config = dict(
    arch='unet',
    model='model that predicts height in the pile at each pixel',
    dataset='dead-leaves pictures: piles of overlapping shapes',
    train_examples=72500,
    image_size=48,
    crop_scale_min=0.8,
    horizontal_flip=False,
    color_jitter=0.2,
    cutout=0.25,
    norm='groupnorm',
    activation='gelu',
    weight_standardization=True,
    padding_mode='replicate',
    pixel_unshuffle=2,
    widths=[64, 128, 128, 128],
    blocks_per_level=2,
    block='bottleneck',
    attention=False,
    upsampling='transposed_conv',
    loss='l1',
    targets='height in the pile',
    init='trunc_normal_002',
    residual_init='zero_last',
    optimizer='muon',
    muon_scale='match_rms_adamw',
    lr=0.0028,
    momentum=0.95,
    nesterov=True,
    orthogonalizer='newton_schulz_5',
    adamw_lr_other_params=0.0023,
    grad_clip=0.5,
    steps=12700,
    batch_size=256,
    epochs=44.8,
    lr_schedule='cosine',
    final_lr_fraction=0.05,
    warmup_steps=1270,
    weight_decay=0.1,
    adamw_weight_decay_other_params=0.01,
)
Rows from block 9, named by matrix and row number. Each number is 500 + 25 x the weight over the matrix's rms, rounded and kept within 0 to 999. All counts start at 0. Numbers have three digits each.
# convs1: 3x3 conv (model.decb.0.1.convs.1.weight, 64x64x3x3, standardized in use), inputs 48-50, a 3x3 kernel for each
convs1.0:492487511475491526510508518466494499481507481473475475527464474519478488478485502
convs1.1:489503481494483464494470473456433460491510441453490450492522488499558480499538506
convs1.2:466489493516512513469496461510451470533473481539504529494512505480460503476443464
convs1.3:449468485490495451502516474506519553497482515521479547517481484503497473505507516
convs1.4:488503513511512500506503512505529527474495562462474524511523533494478498501487514
convs1.5:510508519486495496485514511525524526481493525480485523486465491497495473510511498
convs1.6:502509544491483516499530517493515470482513525512487512502524494556536516542500478
convs1.7:496485524497446495501492497516514556453445455525514518510526483547569520483508474
convs1.8:475464516475479504521482505519469504504480502500496493505468499552503492539514485
convs1.9:497489487493506483482500486517564546490486477500488471496520516504514480480505520
convs1.10:498537543498487534504517538476492453484480468526534501541510483581527502538521470
convs1.11:496477499509492505490483476503523485511484492524527534543490527541518514526484494
convs1.12:488472479479499490512487475530491529542506539539511499498490487520498517558512525
convs1.13:457501481489497520457489506517466515493479470501502475555523534494491542477519535
convs1.14:486487495497474480472473497559542486494473485457491466486514487466523501513541502
convs1.15:506503531510502522515517496455527481480511472468481493537492485504505502547495499
convs1.16:506481514508485494514526507537507501535530503499515524517511491528490486543534548
convs1.17:484504507485515500469511512456496519508505523521506526538537501528490499495449449
convs1.18:520506512484465476483489465473493463532508455509522485498486468489533490513542520
convs1.19:473487510497491508486476492522518525494573559489534529486492471500493514506468485
convs1.20:476496483484504504503468485495521504449499499468522458478490453480471460493467508
convs1.21:460471508466480510494508516487502478478506502501517522484485460486480464540537502
convs1.22:474501525474497550523537531537542488513501432514497498504529504500515471484496498
convs1.23:531493497465458523521494528486504501445485489479496494478482504508473459537505491
convs1.24:524509515552490473531491514486478514510463515503500538491458493540481506504497496
convs1.25:487485500501481484481503515571496484524495478516459472523502483457498480481495509
convs1.26:455504506482492489490493499529522532529514526518510475522557512508512498517507494
convs1.27:485521513503503471500496502527516522465505521517550536499496525496508502454524505
convs1.28:521505537512504480480501527477528566449487534489475512520487469519455474524454530
convs1.29:486512469498488482535481511518503490484476505513516494490514530507470516498533491
convs1.30:496470474469485506471506505494506519508508478502498474480496475518502452474487455
convs1.31:500500489483526521505539497527511493499563506490513494455448475483502466476433474
convs1.32:517504456490477491489485503541517487510482499467498529518503518550483505458466514
convs1.33:470486493487524472512533495534528519486502503540508547551468456479480480546491505
convs1.34:453517488496539521479501533510548476470505447470514484491459470497500526503494556
convs1.35:492493506524535501498506486520559542554542526510514523499489482491468510488466490
convs1.36:469494494483500531528521493462483497452457474471468498511476463482472507511501481
convs1.37:484476515490485496486498495471513509483523533490499487490503505525495508492543572
convs1.38:497524508511527482513495448482472439505490464502473463480537532479497525522543513
convs1.39:515525493510545489513484499522531493528545543502586533532511515520530493493449457
convs1.40:508472485521506486511518512450458459466445429488466448504535498496511501548554539
convs1.41:498507511498482525515471507450508534471561533506532519487490511510484483540527527
convs1.42:534538563525497550536556551520506517543522506493521509496520506485502504514497505
convs1.43:515480484519473501495475544546473485532489501523500541552508465524506468554500485
convs1.44:481473492507481502500485487468486460451467448451467470493498492495512492515513522
convs1.45:493473510479492494499504493502477493484474492483490526521491503505495506492498522
convs1.46:471491496512510502525491479466492512477485528479487525499484484540511524514476473
convs1.47:523468513497512511509483468520521500500500457504491434470476512519496498492517485
convs1.48:497504510524489516517491486473514469464500470454483485435497496513489485470511504
convs1.49:500499514507508522517476479537536514540492487493504489548523503504483483501532444
convs1.50:493474509494514502469475494455462506463512494466507507519511503512497469535528469
convs1.51:523558513512488458493511496462460472487494526492491537440472531471478519477504494
convs1.52:496535507520523520496493483521509480468469479519543522500505533531489509503490479
convs1.53:517486522523523525506517500511488498515498478519542518502511521547498513539519531
convs1.54:511496470532510520507494500538523487511507475524516476460494520516497502475538538
convs1.55:514496512502533517506527495477487493503516488469480482486473555506530518501509487
convs1.56:486519507467479493524484529534493479539551520516488502486478488512490511486462518
convs1.57:508481490504477498481499477502572523536560524490505485518496556526504498520512504
convs1.58:485501472489527516501473481519499528496495477513561543502462458504497511548529532
convs1.59:532511522499495496516501499492501531493520518485463458466507500504569501492525506
convs1.60:528505545537509496534492522548534518523515490533516495531523516523518508538537499
convs1.61:511481507547500517539550533528529522473468489484463471492524527520520536509489511
convs1.62:494496515481457475489490491446473490446475485478476498508481529547439520570495502
convs1.63:470488493479513527497472474536541518510513540503503483542498469538479485544472474